Weights of a small image flow-matching model.
Data: trained on pictures of board games with random positions, seen at a slant, 48750 training examples, 89.3 epochs.
Rows from block 5 of a small image flow-matching model, named by matrix and row number. Rows with one number within an expert belong to one neuron, the router's apart. Each number is 128 + 32 x the weight over its row's rms, rounded and kept within 0 to 255. All counts start at 0. Numbers have three digits each. After the name is the row's rms in percent of the matrix's.
After each expert's rows are labels from the 100 images, of 14848 (inputs lightly noised), where the router gives the expert most weight on average: "strongest on" is what is common among them. Only what is clearly more common there than usual is listed. The data: pictures of board games with random positions, seen at a slant. In brackets: how many of the 100, against the usual share in percent.
# router: router (model.blocks.5.mlp.router.weight, 16x256, trained with AdamW), inputs 0-127
# up: expert up (model.blocks.5.mlp.up, 16x64x256), inputs 0-127
# down: expert down (model.blocks.5.mlp.down, 16x256x64, transposed), outputs 0-127

# expert 0
router.0 092:161103161067125106133123158169101118101115104091116151138119099137118099092097126085098071131129131096119134153085097102101107104154123120095116112085160162140095089134056139131144094126124137146113170107093108105120118114122110102100170106145128146082147181071209097034110188071105109170118116119106134183095175138164095114120131159065125137125163122123160119126122140130119104114088
up.0 102:103139117130173131059150196135122104155090142131097130139057145152146154120166116136103112131139098101082136201115139149153137159150105130181140103176143183215078130121103147154089110109131099204091175126081124121086130179145060121134208082115157094230116127132115127122144124077144151177124138164101120151105122078161152138155212125105150110084169139096128087137139184161139137106165
down.0 110:120185120122202086138125167120103137178110137115115136137184125112130126103198165150169118115164162179191106207125146119143082113166103136177108160089151105093134099093072089116083075107124167112124151073179130093099144203137115124173187112162075151039133162141158124097103081124179088166153060169122104117127168097096091107101179110139160100161112107167161058138108193150146120139129
up.1 087:171148153122106135193127117161161159168130134098122171132104123046174156147149131147083152180161078155141148100172102110104159162104130142122134075111130168058136165124070091105100098105167126129161105089085147184125075137138123129112112063133142144158193163078118161176113131127089159109123103136116182109106138107084139098113106150133113092080087123107133159130130149139137169105158
down.1 097:117115129140116124107094119105130095135142129080138125135105123139154127096120140169161174121095127105121132109131110177161127104172120160212082106130153165145172164124135115148150174082149088160093147110024081162092130102203087121127153105161125124172154151100170130097050122154101124139128077124104128171127153139112138127145144100110139098130110136157126122151147172114132142135161
up.2 109:147203093156172154134121109117118109138137099110111157122152117127075111073123154102108171060065116181103139172140169159072084124111172101160140160168128169146134103132105139139164184116119093114098124161116099162169146117171183136094125147116079181121130134144179145160114089090192141107118108153162127125112044108119127086102062115064082148145139176137125138122158136179171158146140
down.2 087:170088149130167084093192136121072141114184135117143105139114109091081188156143091177136128114126147131169078129138113127147058115127118168157107114096135116175095084163142117166113092138169084146127162126151172137143072129109107118151122105172147119078169143176102128164128095103114134152102152118103164143107139160116168105174140079112160108170122168139127149129107160157119132130030
up.3 127:139171180143127173090081194109132077172200124135068181100120137130113104129143139137105144144109100144116128201146183095104098149132106143141206101114100108125134117172127143107121108164120180151151126150152124166136140101104166108123115128171046092167138161169076139099131072098107182127194077128109129160131130080102147161091206100096136165158183140169152140152143204076137105173080
down.3 144:161096055162159192066089102119107074125111134118122146099110084134150129127099129089133155155115182161126151106084157143175144134134129087147119190189080171180153141097109129147164086119120082155180130119053099078108098106191092083092165133099182118149138128091157075092111161145100176144104100110113132054164144131140111130107198095119131111150142076151138099159137135075175163175135
up.4 099:081131134069198144165133185144112156105116125139110041119118142143157144134135084148139134138224088130187149099106080186126133121084136069091096151172150155142083113134123131164117174097163103151156092170126121056104107137137206124143112108175151145128100125140133149111101127119114144172155091146112115155068141168169163118136157141102127136181115124120122125109113148163141173073084
down.4 088:160132158152139126085144119051115199107155137141142137130202141108151123135139123116119148119156144170115102146114099119183157138097119149139079119118143125101052123110153114174135144139127100124102124182101134076196132104135188107171155071114140129166122108171123083175101167111099125205132205119096157104151156183148120149122087100202144139139164186046154138129108086166134135134143
strongest on: stones on a line grid (100 vs 16.8); nearly empty (78 vs 34.3)

# expert 7
router.7 097:113071193082161094158078120114205129096144138108179162108183146178151097155087115144119133159118181125087151149145146123172118135126112138103089137095157079217149173122142134123063170140083146127082116145152117179192146152126150143080143089164142125137119085131115130168125052122126130142110075165148124111090124174122164090110118153096136104154126148146136097099175126116137109171156
up.0 090:147069127174142132169148133082180112090110056104149135072162114015100110086154163129105071155078146079114184102172111138147092135149139057132081137196133090154163087075146129174068170131150150141149128106146163075138111100118128144091137142191108136136115089174126113123134100071082118095177062134164111156085100093085136112048143128039169064158170097146186126088116146033130119130112
down.0 092:126111124221140144132077129126065153141130209142126119200096114126158145131106140143158192133160132133165187110104137099072112086129098169106162117119178085097135121143175068125128163091175141130168162105110146111166107110155131156186092098136139148113132086136086109156102092149069143117168128133187141125130105121156118122160182127130196187099125161107151218141150117091164165104098
up.1 100:069117129126117167125167148139141093141147085156158112143145107123182138100153131135161108169093136151152164134112149122101159075134126140091127054060139104106141103187100108164091141140125171182117132144103105161113087159113160092140091093041124156109129162124194105132107141132087147179112088116226075059130141107166121105108161134125071097108141146145095072147093131107073171091133
down.1 101:142183086186114146124159127155144172137127136176145145137109147151136082132181148130103118128179115126107085158028141141096195119115099123153152134107102148143100145099124110094158178109219111109199149084159058161140144141077110089119150107218130100174144124164142140061126107129173105069103111120122056183111089107146118146118212164103145179158121165155097115126105157118143089149095
up.2 097:166077165113152136229108081156136158149175107129108131110124136149111106100105142173133148108137154134160164147133092166105141095160172128126095079072124087105120119079105159157098151117110134187143117133129130155079080068098123066095134127096056166128112074114144102125101143095171180117169074127089112117100141129124109114112121095153188115130098171122124108111153108127062126143126
down.2 085:057174087109130122093124130165167114152106115120124150162156146165154176103110140191106128092132123137094146102112120132083099124165122117104119094079094169196164145150114167131127128126103176126120084095142132152140145139118110135138171080151107109089144126115187097136115191178129109127111118149159090066067113149097146148108100098045071129187091113092193155173126200067120151150161
up.3 096:106174177133150083142093158064133194106123142077114120145134089076130070159194132168135112168124123160115133115107105168166098167108147148129192118099149100119071130135129180120164185150100149165113120102114153097126127146144041133153154193168124133119104089108107132165107177097139177119058110094166153134121082133127175141105096070122135188153107156144153146108078129128126106084113
down.3 101:141142181128032157029115170145157081107088078129139173146176173109162148148119107135191149132099130161094118147123128151094095099121153115076097087166142116153112109085132193181086133186156109133067121114101150096153107172117100143097128129167148093089134202132138097122124136121224178112146114107131105098163107134199139093132166135154125168117129162135105131130122124106173147111142
up.4 086:102129160131147149132117184112085132132168236157106084160129052087117124128152083107151136160134156076138123107109107133128092132106122152097130088164110082090152169122113138132147070116065107129137115072108148079103084136128166130055165084147130052137077157099170161097148094158142107105158058174131104116129039105105120121155060106104164084106117163099099126168082103138129063126104
down.4 088:067173174055098158083148106203148131123166117140076146135168156159124149135142132151130122211166120123120123100148074144119126126155100086116125073122130153174147124168165136127154162139096123126089122137144119089104191166156069160194150108211120123121098164155153117094165139144075096150123127096112126137109153129142165180090074116081104094141105135104073156118209152137109079094117
strongest on: discs in an upright rack (100 vs 16.3); nearly full (73 vs 33.9)

# expert 11
router.11 097:134116146091165111198114108153068058153107131060095145095092125150074130093105164111094165120146113104205145143158137145144114141122189195204115138107139163114135103100149155136152120106154148128131184065147133122079081154097136084195137136129142177193122081148120137105156141124102135158112160115044093174151170106143111141024144126113121095179109065156123103108108156140179141114112
up.0 082:146102134141162136099099198150132113150152155168085086129114105140122221179126171108149146148124078110117129184144119144108074100112115161150067132096081143141111114154166123168139116146103131188148169116119087123160150160111111096108113205130132091121090142149065084169145112109192152121078153150125084079116108159192143065193126137068146127114131129096118141181130112157128112147076
down.0 093:074108104105166117151093118142125088110152108170140099109130081123105135177114129142092119153148125153082068098139149147082141130167106129120144152136077138187167161202119127108117146076107142154215128107171142110170108136149140121140130103088156110132165178106100171087130174134113087092084184160112168124168105126130169126030129128110141128125134139134109100066148152151174112152073
up.1 094:086195131093111124115163131145111172133151108115111095096111086093094088129146093101128101104142048171162179162147053115112113088166113152109179096139100100123068127095097156160115060113135139138111115146099130141133101119172133107182100125142111129113131124116127148138170169095113106145153153154133081143157132135126150149060142152145109087132109149116093184113151131129170097131091
down.1 097:074124110128094132128160131153124130139116125117137129123138126190070098075134129133184118119110199110092121167128135093160086139175149181119113111118071111108143117133187152062112080133129147109133104151106113143158198166123127073103119133073131193125127147155150117158121182151160187053158067094183138092108153105136096098153168119138118084091092147085175081067144108183174133131110
up.2 104:139138130125164152140163177110145126125196102139084180142124111139126086109104086120134106118181145142170089190102091089113128170107113019111111157139111131107102094128108075139133106204151117103085187094083114141149131120120146182141090130131165103133104118103105150098096172186159092135115169109203132188099123146124139080178101136101117089125163110109103104133087108152157148104126
down.2 090:108123107128133171097132139141118143124128132149103074113094174129077116072160100107164149133126140131110086083175149132092113171118126093112112172152118133104074153099144124158134150054148168123163158214092154097147053059158104109079118138127207153117078110131166149154115109170186117109125132144085120147114151164111185145138124105154088159135078127125177136084106073142117142112142
up.3 089:172138100095174096159127113176101108093101151157116109148164196135229138157157150084135175103135131150126158113131081102110129095086107094146150099144156168123157125102125129222142140183175210072112120135170174122131156116130151095147133108139116117140207119148174118127037095077152119117106109155132079102086121136111133083092133148138080101164094178111142187080110123084109092157136
down.3 116:130127115129162150124117058097123146119143091162152111134084118150166147171099131127117164083106147119106150143142117145164097151146085149162111099144076061131097130104083142085176110041129089127100148149169175099118165146114077100132150124161186099105111162132178215114112160150124136103066108098082148184103165152155172178135140158110102124131137131181117114153123140135100142178159
up.4 086:153122082133091122169122147109096130136086096137092111079085201095181120133177203089082158210079176104127147162078140150173102100136109213109111102125179131162129128131166162106076135142110216097128080136096098170156087104147168054135138114126141129145163143098143123105149128101106182043062127114147113111079111157133103118115111107085145121132169153110142164160099132108137122151097
down.4 097:119119129151174114136160150114088118096121202178096121187162085148088183159093140068141107065160133099099203136127067157177119116148127112122118143110120145047126111125131112118136102178142172064163158101133137084145146200131135174096150146115215092157113188105153149108086143113107159110072133112096109141151125159126153117143135120095168093133115169171115161115189149153132127168143
strongest on: discs on a green board (100 vs 16.9); first side has more (78 vs 44.1); nearly empty (64 vs 34.3)

# expert 15
router.15 093:117119186121142119097176085151077091141166093116102150129122135148117128107143058104183179146135126103198160146139185115080126105121140153117170131143155157171155154154160127127147124144131115134120137102200162173143149146077125120145167201130080137099101159137082107147136135117047110094073111107186123095149069139098155122125126182128152121157150114182108168117154157105191132150147
up.0 091:153114144138125110144197111090097139100131131136124144089104105083003067141127133099163088178105088126175126107094132114121067111125185125153206141111132111097091050135115130121107095096124148158120126100171142135116127167108157109097140139113150118114161158167120109144183174157139111132176121120154105091060102089097112108168151187101113147117086133131051092175102147100091124124138
down.0 104:166157179141118135132141140070120096131083093141142119142156157176162112132158102103151136098141126106184081127155089152132154174120144113070160115103139143180155124161078065141142150175187106121095135118142096147115089137092122167134168100224115084126165151109142143057150112117193106064150113146101084122220189204180132159148128113185174139171139131175123112124160143153113106111122
up.1 105:134182155202189110095082145090116108152114133130119109096141102114189125079115143144092087130138110145169100047074179093165126174151121123175141170149097104099122183141096127093156111086081146091123144124146093109095159164125086086138092162092183175153093089114132143139112121168146142057140130198128143107156116100111089098157102114115112110136083124148138180129118134162124153143158
down.1 084:120121158165157134128162169135154133120104125119146191087131112132141122077110135134142148116168095134085110112127089172120150160129108155172117177120114059156135162127129133128104142196149121146048108087146138150101126137167106186102073175186067134128128077127161107131174110082181125099135171119125142122124118134160123135053171107155078137136094123094106150070177208079152088086221
up.2 111:178160132191150146117105062079141157067138105137111089124083085144114121137100116140142138113124119104139127182099074101119190145102139083112134157155120091142071165139170117112082195113148141160110086130078102111119082108148054075197141127158108161113137119172128136150126157078093132087100104100094101110144135111078129174116168084098172112161159155095118134087062169111080096120102
down.2 103:105149163135086065124165186124083062094122178176142190141122065132118139163156109144160165144146149098094099090126112178119128136109144128135183121147099142118128138110103121096165120163110100092138131114108177116132124164129036200108101113096123116187116152170200141158164087148103138129149057107116123074122115169163056138147174182166184134119177147090101124073148171094158150107130
up.3 094:142177161094102141142162110100143121101076114141113114087167168105171108152193104163125147164169029184130122124093105117009106180139092150154112162096103073116137145178122134115130160146139152103168126109121117122103123158134143085163116147123090155136135138116156145073158140119153179139126118098169176107181086091174153109151155165124131109153101121134102217121153136118142110135125
down.3 120:094088150158115158110147146130114151125146142133124094067119128111140105080132151195156109137135211084103116146153159102152109118134114132089126087134118077148104132105033180116076099111117221170113141102129124104153131119087116119135070126099114136149123102138149137128174126111193075111180146101071127184043143092157108059109114054126148138120143108144113148089165112160100111166146
up.4 102:162146099182119158149112117113097121181089155072108133087156153137104115152081087168171129162082164100150119109132096148160169148158170103045134170121129156128103167140131165092173141156192163087110088120119138113130173170103162121150137115119096172122186113183165129125124086143164129168149098142156100126182109084157145154142098165095104113176081100090158083112129096142162118155166
down.4 103:076124075083158141104090163107106152154051042105137124114135126105155155176146125174075125071099135137151132117078132089146144142138144105098122109117134083151135153151132095075112139120166174133201101125134106182098093129128180147129167156113132152148165173116176082121114123065137187164123114137131074136156103136139106083134156125192121108102161123124128083122146123181143142161166
strongest on: discs in an upright rack (100 vs 16.3); nearly empty (100 vs 34.3)

# expert 5
router.5 124:147129100155134110169151132151075153060090135086157129129146067107138123113249149132101081175122152145087055134107087132154086110129134145141125092144086124100114152127140100104105101150159121129141112159063169067112097108137127117124132166140155132154139135119151099118129129176125152145136092113110147115106148049125160101121110075116137137162146133096122123089104069106027134185102
up.0 088:112128101164110182120157112139071080159118131082210131144123117128140143121154128135129170169113128120105152157131081121166126143101115140160168173105133061136108152075155131115088204144181046085159103094110138131127076124136133197105153145106099136186110123178125123094112158157082150143115123116093105125150129067103103142070069158130110175073113113107130142091171164090077074137179
down.0 114:124135155146069155153172122143216097130130124055144148140133154148107104112137140100135134087162174132079105131132105102144162183098157100128097121117113054103119178174138103157068152119092128123097113080103085070163181140092099104070132114120119148149157125119125152059143120113146073106109115121153144088118169181199161145149139133125127184185169113167160139175093109071088102176187
up.1 084:208148060153195096224120136118119115122089078149139129113124076066065180143197170135156106141124106169133100155114140065138097098147122083139128166136150162112072153071174120091204099137123099124118127143106098134117074139097138135132107145187131122113127117121143201145112161157128107204093126104103070146142062115106133111092147092132106116157144140127164138105056087116135133179145
down.1 079:105216066124157079211152152132132102141102160099122078128096132115121201123192170147112123106113101204144115162130161107152148159163126141168129142059145180131091119142169106113169095122173156149053095101138175141158165109118109132136114103043103136172140117161161070168168145167135108177089124126162184062126074145149129115174124120091110082074111182140163119215149129114119115082146
up.2 122:073136132103090128164199134150088147140041107094156110122177120077102144109130137166134141109087124159091159052239117129168084157170119109149143143132115157126113068160174123156110138184123099120131114148159124106068133118162148074105137151119096150168105180087143112132163137211151145148087061149175191142140148055147150191142155141129190099073100171129092119116074170109096136130152
down.2 111:116068071175121126202120092181097120152079181133093136114120111122119137082148118146120150109130117140150115156238103102076160116162088171090137138116157121133118129082071159149115101150165153107167203116121181141129120180090136224110189098156141133124164119115104106087120105124128072107164085134166147128153075146092139131166195135186205124145108153086123114134129165145112127123104
up.3 096:125111116180040165122132141144057093122187126136125131145133103156124160109124119100093129153115168106146099141124178128146099162118175163164086074112116129143126121180108144163182071188191177137110110167061124121143109123108154131166106101106146103126206125134174115172101149116154161092140167038178124135106128057093134091156083112108093135144106095102148096097074088065056125131145
down.3 093:098089129189063166105115153174148075163175162137160128143113132107149168156176103130120147097124110112125167175129075107110122078122099136126125114119156092147082086169150122119169096088067115102074159134159089088105158158184135109138085119151149129163120077111172091181069126087103151116139063079095099123186121192173077169114100145126141141106146090133124144077185115102077178118171
up.4 116:162103105111135081169150162058159079154057086118149116082126141077164115096117110162107118115133109131170161125106136124071124085128135086133148191077095087105227146110142101083107145121135142174068141079131111108177085130175126107120128111095145061117073104118067077140124051036119139099159111172109099118156164141137100125142187101059196124189119086144127116104157145075117180119089
down.4 105:125170101167137124092097111090133192128170117099138129098169096135110113159128119116126135166127117134093111073090150176155128113099082145145148140107111121147106118132164081113161136123107122102081050087136178126074128109103099166104143145124138133170167186103164135149099077102125172146145090154091165095145123118143173093118150131126153201096174092126123138121198162111097110147109
strongest on: second side has more (100 vs 45.5); nearly full (98 vs 33.9); draughts (61 vs 16.6)

# expert 13
router.13 084:136144180143140079168139121147085035141114128082109157126080138149160149176129126113109124115107137074150133147144156094088167165078109119150118161148135122151110111125149215086114131110100138088196144138117184119124139139078076154117092118112106153189120088161085105123143092143207138102103153168058112091142125078180123074138150099127121130156121088116119191171133086155145166062129
up.0 103:116095149117148107136127143142119104124134109159092103106070076157145146095114123138070142130096141155210145106116146118092138108121147139165160140135128123119114088112114146113168132168138102067201129151153185122096090148118078094140128079120157134137134165152149112173106126163206191087154119206119056166190139112139142073082147149156125097162127132139125155136066114122091104132099
down.0 097:166032131143139102161109113086097106134150123148151136126084091078085130094051114126139090106051141125121178089115100110075112112117150146127174108136136138110091134109159187176131138100070080142103169047094157063102135144063080165130100117139114106151074135075137193129093122140093071161121103147137155086115161153145093132163124114122150103069094101093116110149139166098094127101134
up.1 111:165121149116123126119134135168186121122191123099142108097109119163078136171129106136138122123137126166087150129099075149125118128107165094133202114165147138143103136097149141189115195142082166084104086150187154107162196127092147178130134162154106099117213151137113124189127110095128246154120155178163168160120174148169175104106128121110073128080124148130182045120099133111168151154080
down.1 109:104120126075139047159109156133107114145213155141123164217162119143155121155164146120098140152166155142104138126133052136158147160167149079200133111105157149101138155135214140125094154160139106119143140167123086109092087102151115112094146173113166121095137108125124093167055143129099084114131118159108120122113166117081095128085120130148143173158110124126203031123172140150116168162096
up.2 093:138074118087126132110101179141119118148146195102103128130078067127165164099123142128121155110044089105109123101157185111102130099127164136097210076118150135156114147136160154187110159156075222081159118070124170104143150139119130081144092168096089134181090121159110060123189120098129136128109159126097129099155121098113119096120170101124106097092136121134077083119176189141070163128123
down.2 107:145147164135130107154164123131105158155098150088178076129165200168095092146167090170116175110112113099116104137157173080113030086104116096068144152135126099104111079110130136110110068130110138134140175149132068093148101159122097141111156120137145145127125079159065171137071099065087175023114126120191171170134151117096115135144131136157196141167151142110151222135187130111136148140074
up.3 097:122114128180111142116072097118151090111162131141123129146160122092149171112184109153143065144127158113149126154112170108152138104198093189117168127155073092115191187128172141123096103134205169090102136077118130088154142082132190139142106181128081098159146131126108146125089129133145181071178111046114140083141079147118172072171166104146137143127132152120070180141136145132096140142120
down.3 094:110131088095138133181138093143087085127114123131105150097169088174078129151085076176103141144089156071099079103147172184170112125098139087126140106132077125149161173176144109198109118117119105180113111098152140148124138074116157146114136141122153172112130102120105122082111094127125128150132080124151167192071086106105111090150097176091162127126101138187124176189147102110152131098155
up.4 103:115147134145113098153117128112160154074158080133142132115057111071086111029165136151102093138095123117160095126072076129111141135099127172174142119129076072104107101124118086148190064108119143122148112139145142105119059121096070159218149203153142148141151131143121144164140126171129084107117087125123108133112140103115087143121136115139128078124164055094156148090114126190160160114177
down.4 091:087172139130153139090143077112185202118119149106146114142164131149127134096159132188135123115072144178112132118129150176067131123138100109154174106116131072136115123098178153098129095082181097189061073202165162103150168104052142132133157152100160153170132080116064130136118131099103137086162146158169173098112135118132092075169147097118149085139145164121177057121156126145149134120090
strongest on: discs on a green board (100 vs 16.9); second side has more (93 vs 45.5); nearly full (90 vs 33.9)

# expert 6
router.6 093:112098086049118159114117124089195213153160139175138134154093152142157128207084142107140115120112117130094152131189176170084156131129106196128121154161157117175081108107141158115088162127166137108134134109159041100122161151137141135093068136132135143136123101103125097166135151133168116074145144112115173102122109187203143139160120122157113148176173124160107123082164211141128146150120
up.0 115:138165097145151092139136160024120177143112045152244108127113156099132149134100138124138110087158146124092128165168118073102130080090140070124132117133095149104083100144149141192111107080135115131106174100094154132067093122124162126090105108080137073122105130140150140147167127148141162098180113104114140119128113068127193125104141168074085171099080112214096154096169160149124095082097
down.0 111:145137188148123148157188136096137155128099133142126146118148149138096148108197153111208159118152148112133108128132131182164136126113167081134109115106149101146190154139183113133146143191153114106039112110078126088110155200114116136097170129144144119172139190114122093115211105097140115132093121101122149114112144039171136123107147138164155165158134110138114098091161076114134114106135
up.1 096:149144088221183147157161177132119124142109137182199204162109097129083182098194159063166186042111130121119118120102169139144101162147126160157168110156135130098095108155149108154121127196112097117155173131067098123104175123155123170114134129152123143113143091182142133154087143127123099133090081070174124046090141118134100100155172068118153133134170143137058150082110126088115100087123
down.1 092:110134169138169124153106096091125121140146156187149100102108092091110168143120091099161098155192202134168110145123102124094089166160151161166036132074158072136134114103110095109154106097146187108141129127153145147145109142120109152152108161102110131147195050114135106126118113139164161171050135134106160103093164142111116157105139147111142139132170124121078165144134160128137091112170
up.2 105:192099127123157150133095110142152130166146083118059131143102185137186139174129125174127111105105089102175095073086145102119138089120133095079100102153149102152184115090075127112135150124171179160136111093132170091170124119095118163109104097107137143169145141104163126165088165112124136110081102138161129132142132143108109129099175103153205160169091165235100097117135170105112102141079
down.2 100:130143088073184088099111126209133063079133135108127110130145108136093151083154126153171086162105100118093167115122148097100149112114109173100124173143079168104122090093070107171169108161110147088168086177121092156186113104175142089117170127175145083099150158158150158168107180193193085138072136121071108133113148131120127112076100137053111109107137090181124166146180126086116065145116
up.3 095:113058118128143115137124130142072087112121134109046132148083090170105112120150129081105170151034123135195068076166147135110089120158165101119195155078100125118164115097152129150100106146086152111190121078128087085069140045132111070106106121143167116170160110176185112146119158046167135066144116098109171122176140095142144155080175123090119086117152132145125109145155123135121153151079
down.3 114:148127119110119145109125113078140123101169164121115113079161144097125116133137128087095128053088185087099077133140074167096169093143163120098125105191085127124137085101097141163110105134100177138144139128147164135151136091150142155158152109096096147089056094076159133166108145186099046115195111094180094153169145159090102114145151135117138134102067110167170119111037109137096139073060
up.4 092:150096202076158126111141123183095121118126204131164086106111150100092112146091167148110072113157117134146158118184148179095107108076145102139194107116080152157162122159114156094122130151126160122163148042180173161169143111111177157137143112111188127087147155150147131003113152150081128144147088125100139147162118112140130167140086135104150143120117104149096142098141129080173139158139
down.4 101:079082119136116175113129179161130151181113097106124136156085150064157094182073079112107120117084145139196141076055092129187142159147132178119197061156132059113195146129142136154108149157121097130106123158122116136114116111121150124108105101069128066127158130173141129117122087118131147113127123084127117147090146162132131119128067131124121123085114144171103107117158132144114163149130
strongest on: discs in an upright rack (100 vs 16.3); nearly full (95 vs 33.9)

# expert 2
router.2 106:143105095147147145102137173143093208102150140194120092124137137119113137045157132151148162150153130146174148054099073195139142085184127127127121056128104123027092152158145098091110105099083094171069121116138107118127125052121103126124159186106139142102151120111165167131119146099114127110152178117209113154150148093111147159110110141130138153113091120159154090134138140125132092115116
up.0 097:141111146112137126116118144170101100128148160075114173138154145075194133190067174154156096137167110111072119123140123135076123160168117135168078178120085177173093154112077178168139110169118144120156142122103180122088140122158168149137159119100105096183110116101103165086133116094160140144143098125136129144118091150077109139133166121118147155120144140123133167059182096096153134196142
down.0 089:075145152118101125140127147160148126148144099112131116122144170098093161096159115161115141134129118128111166173192130133108117125140099112061169089100085079173161166086096108137140108148182126200068146082083130188114187116154157162136137099134204143154186063037141101148150155175124127155168077118124154160117108148079087061156116147126126155146200108158154138109111148124157085101122
up.1 107:142102117100131071161140117082100111092114130117115146182110118099136157098156118131123055057064141110119080115091154174190188099126085115134110047130163068201185112157105161149126160117138169113090106149089125105057132132170132165084169093121175099163041102093162171116127149113182117070145122146144135146159091143182058202107148151105147162112120131115142103155101095076137141137131
down.1 109:153134159086125149147196162127108105167128141117120094089149124106131135192118146130131130096123091095119114089170096140093062072096193130120128143125083088179130122142093097131114157150115165167143093098125178118058096151112117127106218159168085152117163116113144149165095127116151152210130109072130141132131133092127171118079080170152139077173148097129151128145109161157155129179132
up.2 088:136083088153176167085172147122165228153106061137081144114145051068111151058162081164124095136127100063151134200146165142158132113146172170171153092150143154160145155173098129183162141175071146156079120166143099168126134067119139129133112171101141113103119101073096123096116074115130177176164110121102096150141122114195142100175136176145095135161184143112160114122125178145171179150138
down.2 095:095109085173138145094079118071078218111124111127131075118085170123131161123149138130139147107146127155139147162124121145137163123156100170117085108068112132146159127151152118106129082107178158042181150079188117060221117162106209136150076179113093112136137155149103156153150110180070108143073143105164078085142120143083117108152124145159094147091031145120092104148143183112178166194131
up.3 095:101103105126152133107148045112166168087156102165083182168130179129148147144181173162126112038101175145118082135126163136166131067102131135127098161152106089145168103073127146215120073154133093054142136127140105125102093111137174138172170124080105096112109100146110119131140156078135205128143144122189132120152103126144142089145114137108169116126080158093132109094098132137150107110101
down.3 098:152139156112130120130158122131160155168160152167146031152103111161138153161112112162150117106149185116180065175133102098142087129156124107145158166130121134079189079118129139087126091129134153166153127171116142140110144100118105139127122056045180100126137119113155134147126080096122157116132135093104115113128189166137119129127108204124096082169140095112111135088124162130104166190131
up.4 113:122205110181111153138072176128123069128217137129123149114147151108142092107141080132133094132170158139167108129122108186079098120166129151187139100139073130171157135165104180116099130120160112069155019150205174077169111167134118126103187132133163058125128080111183111131139177153098146062169119103090127114093159077161066153090147179115155116149108195054142140161153141135098065099111
down.4 097:085131112118116169160101067121102233036118089133164108109105158144127111131107169125145130134189172164149113109116085100160119117193148149165104116108081096138154111132211129136142077135106174113195101094122113110125078124126121085156142115096060129103075127089078142183175097142123158155103160108169119097099147139064201141141105139092151137146129095109105106125105154109117159107088
strongest on: digit grid (100 vs 16.4); nearly full (100 vs 33.9)